From a checkpoint of a small image classifier.
Model: 7.03M parameters, 40-pixel images, arch nf_resnet, norm none_scaled_ws, depths [5, 5, 5], widths [80, 128, 240].
Training: soap at rate 0.004, 8400 steps, held-out accuracy 100%.
Rows from block 8 of a small image classifier, named by matrix and row number. Rows with one number belong to one channel. Each number is 128 + 32 x the weight over its row's rms, rounded and kept within 0 to 255. All counts start at 0.
After each channel's rows are labels from the 100 images, of 14848, where the channel reaches its highest value: "responds to" is what is common among them. Only what is clearly more common there than usual is listed. The data: made-up road signs on poles. In brackets: how many of the 100.
# convs0: first 3x3 conv (model.blocks.8.convs.0.weight, 128x128x3x3, standardized in use, each kernel summed), inputs 0-63
# convs1: second 3x3 conv (model.blocks.8.convs.1.weight, 128x128x3x3, standardized in use, transposed, each kernel summed), outputs 0-63

convs0.41 [154 146 109  95  90 116 147 122 169 119 157 149 160 146  35 118 153 134 220  73 101 128 133 130 130 136 112 188 185 180 176 109 119 138 134  99 101 183 161 114 135 137 146 101 194 137 141 132 103 131 121 104 111 166 133  44 124 135 115 149 129 139 138 116]
convs1.41 [129 115 137 140 192 113 165 126 101 124  90 160 140 100 123 136 110 158 167 124 121 167 115 104  84  79  62  77 131 103 166 140 129  97 109  90  50 130 135 144 145 126 176 139 104 105 129 177 103 147 114 125  97 154 128 134 109 165 129 155 120 124 136 196]
responds to: square sign (45)

convs0.57 [ 95  74 106 147 143 158 134 107 149 137 107 109 111  94 167 124 110 148 125  88 170 137 110 125 145 131 117 146 116 156 107 121 124 129 152  90 151  67 178 141 131 109 116  90 141 117 175 150 132 145  66 144 126 164 166 115 138 109 151 195 146 118 132 161]
convs1.57 [131 126 161 154 150 187 140 142 108  80  56 112 134 138 119  67 143 107 150 146  72 102 125 135 177  94 121 128 130 128  97  89 104 122 131 187 110 115 194 167  88 128  96 104 194 114  97 168 129 172 122 116 144 194 111 108 160  89 159 177  94 166 137 119]
responds to: hexagon sign (99)

convs0.77 [138 119 129 157 136 126 116 112 167 148 179 125 159 113 116 105 121 137 192 105 162 196 148  51 160  78 104 110 151 149 138  45 166  92 143 125 108 156 138 141 123 122 125  85 139 115 153 169 121 113 130 149 143 136 144 162  97 167 144 127 199 143 158 129]
convs1.77 [117 138  92  89 166  99 129 185 147 155 120  93 169 122 110 182 120 156  24 126 153 183  81 134 106 165 102 155 113 128 140 159 142 150 154 142 124 140  23 107 142 116 127 162  97 111 120 110  96  89 138 112 167  97 113 133  61  98 115  43 122 145 142 170]
responds to: circle sign (97)

convs0.81 [102 106 187 130 174 114 145  88 163 177 144 142 148  81  69 143 165  93 136 143 115 137 127 127 152 150 121  99 139  69 136 156 167 101 123 155 124 119 138 130 111 144 129 113 102 159  96 135 105 163  82 128 152 185 129 163 122 135 137  93 101 161 162 142]
convs1.81 [119 113 136  79 125 119 139 107 115 148  85 106 146 137 112  62 170 192  93 139 111 165 177 131 125 128  78 143 134 101 150 177 124  96 180 178 121 142  72 126 151 126 134  72 157 214 119 103 121 163 105 173  45  81 136 148  87 157 115 136 117 123 140 178]
responds to: triangle sign (61)

convs0.74 [143 121 165 135 114 155 185 124 167 145 136 106 133 104 101  81 112 112 159  94 126 179 137 150 188 109 123 118  97  93 112 118 104 113  97 173 109 109 107  90 142 149 109 102 103 168 130 132 136 147 149  71 113 177 144 151 143  89 144 105 115 118 117 125]
convs1.74 [144  66 112 168 174 177  59  61  84 148 111 134 113 132 108 147  98  52 149  88  41  98 108 127 109 118 134  90  90 101 129  97  73 107 138 120  66 125 158 143  78 151 108 109 156 118 136 118 156 146 121 132 121 116 102 131  82 122 160 184 159 119 179  88]
responds to: circle sign (100); red rim (27)

convs0.125 [130 104 126 150 101 115 147 127 119 122 114 149 131  97  87 107 108 102 116 112 169  74 110  55 145 147 149 165 123 119  85 168 153 149 176  75 102 106 206 147 144 161 131 168 182 163 129 120 142 147 181 120 146 180  99 100 155 102 126  83 121 174 115 145]
convs1.125 [129 147 137 144 140 129 135 167 101 109 115  93 128 129 126 128 166 153  98 160 164  91  71   0 168  94 157  95 145  84 138 148 174 166 113 140  70 132 177 167 114 134 145 136  65  80 143 101 120 117 104  93 117 117  82 106 175  58 177 123 140 164 174 130]
responds to: purple rim (26)

convs0.45 [146 103 144 172 144 140 130  58  87 152 126 144 179 135 154 115 133 114 107 150 162  92 165 171 145 171 127 124 176 208 130 136 124 137 134  82 138  82  90 124 101 113 129 107  71 116 102 152 129 107  95  86 137 151 160  98 124 137 158  97 123 109 109 171]
convs1.45 [138 107 143 164 121 130 165 147 169  83 141  86  99 145 189  58 132 129 122 168 110 158 159  76 133 134 108 161  91 192 152 138 127 161 163 130  94 158 175 139 106 113 116 175 137 105 144 150 157 100 104  91  80 105  91 126 173  99 152 184 142 112 174  98]
responds to: square sign (70); red rim (27)

convs0.82 [142 124 161 145 124 134 156  62 172  89 134 120  76  65 144 111  90 124 165 117 133 165  90 127  99 147 105 150 143 129 134 114 136 119 114 161 113 152 145 170 101 162 106  71 136 122 102 141 126 180 141 140 134 174 138 166 131 100 142 133 155 104 137 163]
convs1.82 [126  84 114  95 138 130 106 127 104  80  87 182 129  80 163 115  94  84 200 117 105  95 131 155 118  90 169 158 120 120 137  99  55 109 123 137 140 108 169 135  90 156 145  91 149 124 128 152  95 202 102  93 156 171 125 120 138 138 157 178 150 153 130 103]
responds to: circle sign (92)

convs0.4 [138  56 126 168 119 118 165 130 161 106 158 122 141  62 146 162 107 110 117 112 155 167 120 170 158 116 117 147  96 105 139 130 194 138  93 113 108  60 123 153 109 186  75 139 124 145 159 117 141 156 195 141 152 156 127  87 109 168 170 111 103 130 131 170]
convs1.4 [157  90 157 154 147  87 149 118 103  93 161 119 143 119 150  84 196 166 134 156 146 181 149 135 143 110  87 103 108 155 166 234 192  89 155 131 133  84 142 120 115 172 160 146  97 155 106 148 120 101 136  56 140 135 110 128 146 107  92 185 128 143 121 159]
responds to: pentagon sign (89); red face (25)

convs0.103 [123  93 133 142 107 146 115 121 142 126 146 107  93  70 117 112 104  91  95 165 132 185 137  84 146 158 103 177 109 166 153 144 104 175  91 109 144 117  91 152 135 121 156 119 124 190 105 160  77 121 121 115 143 126 112 192 190 107 157 121 206 114 143 192]
convs1.103 [116  88 167  87 135 124  58  69 125 172 109  69 136 105 107 109 102 103 142 157 103 122 120 118 121 183 104 136 159 111 140  84  89 110 147 178 170 118 161 176 129 113  96 145 161  67 138 125 138 144 135 127 102 102 139  96 113  61 125 159 102 152 188 147]
responds to: circle sign (90); red rim (33)

convs0.114 [169 145 152 176 125 134 118 103 166 122 112 120 124 113 102 116  62 138 157 102 112 126 133  44 147 173 149 194 146  79 144 119 156 165 131 100 156  92 153 167 167 150 122 170 120 183  98 145 109 203 144 176 144 139 112 170 130 112 143 158  97 148 116 122]
convs1.114 [157 164 151 132  88 125 168  95 142 122 134 104 158 124 165 105 150 182 143  83 164 157 189  81 143 113 129 136 170  94 132 179 204  85  93  88 104  88 177 100 101 147 168  98 135 139 168 149 120 104 120  92 143 161 112 128 142 115 119 168 113 163 116 136]
responds to: pentagon sign (73)

convs0.109 [167  94  54 166 119 159 140 146 114 175 132 146 146  59 200  99 121 121  82 125 109 122 131 188 151 125  85 117 190 175 133 148 139 143 116  82 137 117 113  97 107 154 109 135  77 140 160 104 118 127 157  60 125 171 160  95 141 119 136  94 131 121 183 134]
convs1.109 [137 106 136 169 105 136 110 107 159 100 156 140 111 121 136 100 126  95 194 143 143 114 174 174 173 153 153 129 135 138 151 180 129 127 106  98 173 121 160 168 177 128 125 170 125 100  71 193 116 101 149 102  58  76 143 153 114 116 114 165 149 165 133 133]
responds to: square sign (97); struck through (42); red face (26)

convs0.108 [ 80 166 124 126  95  84 144  72 140 148 140 135 121 101  97 157 180 139 120  77 127 149  88 130 140  93 121 128  91 120  63  76 155 115 100 102 103 116 135  79 139 134 156 218  96 170  85 164  78 167 167 150 109 153 120 147  51 104  99 122 147 129 101 109]
convs1.108 [166  69 106  72 135 159 129  64  81 120 107 165 156 159 161 175 123  72 114  98 188  92 123 119 164 123 173 122 129 161 129 164  66 135 103  79 102 101 186 113  93 125 166 174 191  77 148 152 136 146 112 130 169  78 154 140  65 130 136 122 118 165 121 136]
responds to: circle sign (99)

convs0.36 [136 105 170 155 125  99 138  69 156  96 102 145 121  95  50 130 152 142 136 151 147 155 124 101 136 135 155 130 121 103 107 126 177  83  70 165 119 141 122 120 113 119 191  25 157 169  98 173 109 147 149 131 120 151  77 162 125  96 134 137 109 126 161 143]
convs1.36 [165 118  93 130 149 120 160 190  68  73  81 158 146 111 127  85 182 164 139 148 143 177 144  97  94 126  91 126 115 141 106 172 100 111 144 157 104 150 134 173 117 190 144 101 145 113 151 151 137 123 116 106 127 172 137  98 134 227 147 189 128 129 146 144]
responds to: pentagon sign (41); red rim (29)

convs0.60 [114 120 168 104  91 133  97  84 123 144 161 115  94 122  67 181 123 156 109  89  96 184  81  89 148 199 144 158  75 110 120 136 139 132 142 136 187 117 150 143 126  87 157  95 142 133 104 137 178  95  98 106 138 120 110 121 130 106 111 165 110 135 113 170]
convs1.60 [150  49 142 163 148 179 118  70 111 103 131 166 152  94 145 115 143 127 190 157 154 140 136 100 179 161  87 130 113 132 148  93 128 140 109  83 138 100 162 112 171 129 123 156 129 106 140 173 150 113 138 132 196  59 137 156 130 188  97 172 170 121 178 147]
responds to: circle sign (76); red face (26); yellow rim (25)

convs0.71 [130  73 196 149 120 105 125 154 188 128 149  82 123 111 144 139 114 127 135 103  70 169 103  90 144 150 141 158 122 154 135 101 120 176 124  97 153  93 186 100 119  98 132  66 173 121 121 115 137 164 179 207 146 117 101  89 138  93 145 119 117 148 146 170]
convs1.71 [125 142  92 125 156  71 180 138  83  87  87 117 102 131 106  84 150 176 102 151 106 126 122  78 162  72 140 118 146 138 106 107 187 105 124 118 117 149 156 156 135  84 101 122 131  88 116  97 149 154 145 141 126 118 157 117 186 133 159 147 109 209 126  90]
responds to: pentagon sign (42); purple rim (26)

convs0.63 [100  96 133 134 163 138 153 221 102 155 120 154 178  58 103 135 135  82 155 198 104 135  96 149 137 156 105 156 157 116  84 149 146 100 142 159 174  86 133 149  86 101 104  85 138 137 102 161 137 104 180 133 172 123 129 141 130  89 108 156 143 151 109 117]
convs1.63 [118 141 132  85  99  79 187 141 136 129  74 153  77 105  83 153 124 126  96 156 108  84 163 192 116 149 157  97 108 140 137 144 102 147 183 179 163  92  74 138 138 112  86  89  84 191 112 130  80 126 123 163 135 147 125  94 170 149  97  85 101 119  69 116]
responds to: hexagon sign (83); red face (28)

convs0.50 [ 76 144 140 153  96 117 141 117 128 156 110 119 163 126  72 110 183 136 160 120 165  98 107  96 123 137 133  99 114  86 142  94 132 103 121 121 137  84 146 165 196  84 162 197 150 120 112 119 145 145 143 152 131 116 118  73  60 114 152 134  57 179 134 123]
convs1.50 [135  92 156 110 139 160  81 110 120 167 116  88  78 109 100 155  95  81 100  99 141 110 104 159 131 115 153 144  86 103 117 124  70 138 118 166 115 148 173 139  98 133 144 141 153  81 146 118 134 173 116  92 175 149  94 130 138  65 128 139 129 138  74  99]
responds to: teal face (27); red rim (27)

convs0.11 [135 120  91 131 146  96 133 129 109 157 131 187 179  74 138  99 117 105 153 150 186 109 125 139 166 134 123  66 156  73 168 130 120 108 168 127 127 101 181 108 177 125 123 143 123 118 158 163 112  97  67 154 153 112  67 129 134 104 142 114 119 127 106 229]
convs1.11 [170  98 146 119 188 111 122 116 120  87 173  77 129 104 147  88 123 170 127 141 164 101  95  52 116  88 168 154 101 130 173 136 162 165 148 130 144  78 164 107 114 144 116 100 112  73 143 150 186 145 142 103 188 128  51 113 164  84 201 128 127 137 111 111]
responds to: red rim (28); green face (25)

convs0.29 [131 175  84 180 134  79 162  79 116 139 164 145 144  93  75 111 115 122 117 134  48 114 117 126 126 129 140 142 110  97 103 121 119 112 170 126  98  98 128 127 176 147 133  72 124 154 143 154 135 132 200 124 149 125 101 163 105  88 121 166 138 140 170 170]
convs1.29 [121 130  84 171 144 151  99  84 150 160 132  99  86 171 144 144  88 137 109  48 188  79 154 165 170 157 133 113 169 141 115 138 136 149  92  96 121 129 125 126 159 113 118 124 134 125 142 153 123 127 181 158 159  83 115 115 116 196 108 122 156 143 122 117]
responds to: triangle sign (72); red face (50)

convs0.35 [140 101 121 127 107 159 172 120 131 141 146 126 168 123 100 162 114 135 146  56 178 139 105 133 139 130 126 114  86 148  98 127 121 159 161 142 129 110 158 105 151 108 145  77 131 144  80  81 154 145 116 137 212 160  96  39 187 107 174 150 115 155 161 111]
convs1.35 [116 110 132 134 181 133 155 176 158  77 158  64 148 164 132  72 177 170 112 135 186 140 178 106 135  98 116 136 123 149  67 165 146 171 212 165 112 138 147 129 113 123 161 158 173 108 140 140 161 116 133 123  86 125 175 155 153 142 125 138 163 152  58 172]
responds to: square sign (77); red rim (27)

convs0.105 [158 196 176 123 118 157 169 115 151  97 175 151 113 109 101 127 132  83 186  97 140 141 180 167 111 124 190 150 142 133 101  44  97 108 119 147 155  89 146 126 109 112 111  84 172 100  75 102  90 127 118 137 143 131 133  66 136  78  95 178 127 117 131 121]
convs1.105 [141 140 107  69 140 145  82 133 156 131 102 129 152 125 153 130 172 139  77  91 145 179 160 124  49 113 185 125 136 130  91 104  95  98 170 121 122 157 107 145  54  80 156 179 124 157 172 137 130 143 153 162 156 119 105 147 143 169 173 167 146 140  89 173]
responds to: yellow rim (28); green rim (26)

convs0.96 [188  99 187 149  93 100 132 116 136 100 141 125 155  66 127 111 113 136 172 136 201 122 121  93 166 196 154 116 108 109 100 126 159 164 127 152  99 160 134 136 118 126 102  99 182 118 132  81 136 108 127 132 135 102 179  73 177 116 155 163  91 123 122 161]
convs1.96 [156 119 117 155 180 146  65 125 130 141 171  92 121 137 159 105 143 155 103 174 191 142 118  64 170 196 114 118 107 163  85 167 122 152  98 155 120 187 148 110 159 116  98 155  82 120 183 133 175  93 111 117 132  63 163 122  71 111 121 144 141 128 170 189]
responds to: pentagon sign (53)

convs0.40 [131  78 102 165 158 109 124 134 103 147 120 145  86 137 106 151 117 156 215  94  94  80 178 164 114  57 127 154 143 144 118  95 109 117 144 121  99 120 106 107 147 161 102 127 107 123 127 139 165 114 111 212 145 152 151  78 118  96  73 216 168 138 147 132]
convs1.40 [140 115 153  65 139 106  87 165  77 127 100  81 133 108 116 115 133 152 114 112 103  84 115 129 133 112 162 166  84 134 109  62 105 151 183 151 116 125  66 152  60 132 106 112 146 155  88 119 117 149 108  94 112 143 150 103 200  52 198 132  90 135 104 146]
responds to: pentagon sign (83); red face (43)

convs0.2 [173 153  92 113 154 159 113 152 133 134 142 117 154  95 116  95 146 114  81 117 184 150 141 139 148 156  89 112 119 166  95 193  89 145 138 152 136 131 119 109  72 119 115 107  71 116 130 132 126 109 151  80 141 156 169 167 173  98 127  75 173 110 106 130]
convs1.2 [163 102 127  73 145 134 159 124 132 102 127 124  76 141 156  53 135 116 121 142 191 164 206 119 153 128 100 117 100 176 117 119 134 150 147  74 111 170 150 118 111  99 132 167 137 188 135 147 112  88 127  78 118  70 141 137 139 114  96 179  86 139 129 159]
responds to: triangle sign (50); red rim (31)

convs0.28 [189 111 122 111 137 127 127 132 103 164 139 173 135 108 141 112  68 139 110 135 145 146 103 174 158 125  58 160 212 151 112 155 149 168 119  70 112 126 148  83 127 137 106  95  32 162 156 156 107 124 151 101 130 118  71 144  96  89 150 104 162 114 150 114]
convs1.28 [182  76 130 206 118 164 189 122 115  79 125 171 165 120 132 139 124 107 140 171  98 110 202 145 137 105  88  99 127 134 144 120 107 100 146 129  98 139 197  96  95 133 141 118 103 186 113 115 181 102  88  93 117 170 121 139 159 108  67 190 191 137 138  77]
responds to: square sign (70); red face (26)

convs0.99 [162 177 140 139 129 103 125 116 106 176 150 140 133 121 127 201 128 183  93 134  81 162 114 124 150  70 172  90 149  55 187 136 126 100  92 152 109 111 164 108 156 105 189 131 104 128 154 147 146 162 115  72 128 118 143 117 111 126 133 153 130 160 125 137]
convs1.99 [ 99 143 144 221 136 159  89 109 142 144  96 104 116 128 120 150  95 144 101 128 102 111 121 158 144 140 133 130 151  63 167 180 136  95 133 164 128 119 173  40 140 125 180 147 169 102  85 120 116 134 108 143 144 181 112 175 109 125  82 116 139  36  88  95]
responds to: circle sign (56)

convs0.24 [211 123 168 105 147 153 155 162 183 118 168 108 133  76  32 102 113 152 192 157 108 178 161 168 117 151  74 136 164  98 151 111  92 112  94 135 162  81 124 118 166 157 134  60 143 125 107 128 125 173 126  93 110 105 162 116 134 120 143 142 126 149 154  92]
convs1.24 [147  98  78  79 106 114 107 111  55 108  70 116 111 111 144  78 147 140 110 204  66 145 139 115 160  91 112 134  99 126 105 153  94 142 176 122 109 210 146 126 105 104 131 165 160 138 107 113  92 143 141 121 108  94 179 152 196 112 153 138  89 162 126 144]
responds to: triangle sign (75); red rim (34)

convs0.88 [ 97 113 125 171 123 171 121  80 159 135 173 121 104  89 105 108 144 141 130 121 170 158 153 212 125  60 157 173 153  97 146  96 128 126 139 105 112  97  93 119 162 103  84 131 117 126 141  93 140 163  90 138 126 161 160 124 122  99 126 126 190 135 164  93]
convs1.88 [ 93 126 162 163 118 108  79 162 165 150 127  97 170 146 109 138 122 165 127 158 115 151 143 135  73  76 163  53 142 121 157 128 113  78 125 161 114 138  50 166 104 155 153  95 135 140 100  80 132 148 137 115  81 184 164 131  64  63 134 137 129  41 123  67]
responds to: pentagon sign (67); red face (35)

convs0.119 [174 152  81 160 135 165 142 135  93 147 101 139 151 138 149  83 136 165 116 120 149 146 119 149 168 147  69 158 170 176  92 100 149 196 113 130 155 119 171 114 103 126  75 141  92 186 133  77 100 128 125 110 111 124 178  72 178 134 114 122 116 112 137 136]
convs1.119 [130 162 117  76 124 121 111 146 134  82  91 127 139 180 164  86 159 156 144 156 126 136  82 184 192 129 182 142 156 222  88 112 118  98 113 132 143 137 151 130  84 137 115 156  82 128 151 127 169 140 139  90  96 138 131 126 162 101 114 149 109 137 143 164]
responds to: square sign (67)

convs0.67 [115 112 127 178 130  60 140 118 122 167 160 115 145 118 107 111 104 107 101  98 123 164 109 151 150 103 170 155 137  88 133  93 148 136 110  80 116 120 159 108 113 166 191  74 105 158 106 127 115 108 161  25 155 136 105 151 141 107 100 124 101 140 117 125]
convs1.67 [150 116 122 164 100 126 134 124 125 115 117 186 107 126 154 119 128 113 141 103 150 157 117 174 144  61 137 124 145 104 124 128 143 152  65 109 149 137 161  91 131 125 200 133 124  96 162 137 108 124 138 143 154 160  95 162 148 183 202  84 100 121 114  99]
responds to: hexagon sign (54); circle sign (45)

convs0.91 [111 229 157 162 141 134 114 106 133 135 150 152  74 135 114  88 143 112 146 146 111  61  78 139 100  76 147 137 195 185 133 114 157 142 122 118 131  97 142 130 159 111 118  63 134 150 117  94  71 104 113 175 148 107 170  96  38  68 135 147 125 126 168 158]
convs1.91 [126 125  60 106 129 113 144 159 191 136 125 147 140 122 158 181 179  81 106 125 161  93 104  98  85 104 162 143 107 140 128 154 133 106  89  28 130  64 142  85 105 105 123 200  56 121 136 117 148 121 148 129 103  89 139 190  96 165 145  98  96  97  80 119]
responds to: circle sign (99); teal face (35)

convs0.8 [158 148 128 134  82 122 157  50 113 155 132 155 175  98  86 121 160  68 176 126 123 183 150 113 107  86 147 192 202 140  64 100 137 154 151 158  66 144 146 129  96 157 101 167 145 148 113 150  99 152  99 136 126 181 131  47 143  85 120 132 151 120 141 166]
convs1.8 [140 133 195 129 195 138 143 142  91 117  89 134 180 145 134 143 172 179 110 162  69 141 152 139  89 105 145 106  94 107 116 128 103 123 152 146  84 106  98 127 144  81 138  90 157 185 141 120 129 171 133 140 109 132  91 142 166 107 125 133 120 174 121 193]
responds to: square sign (52)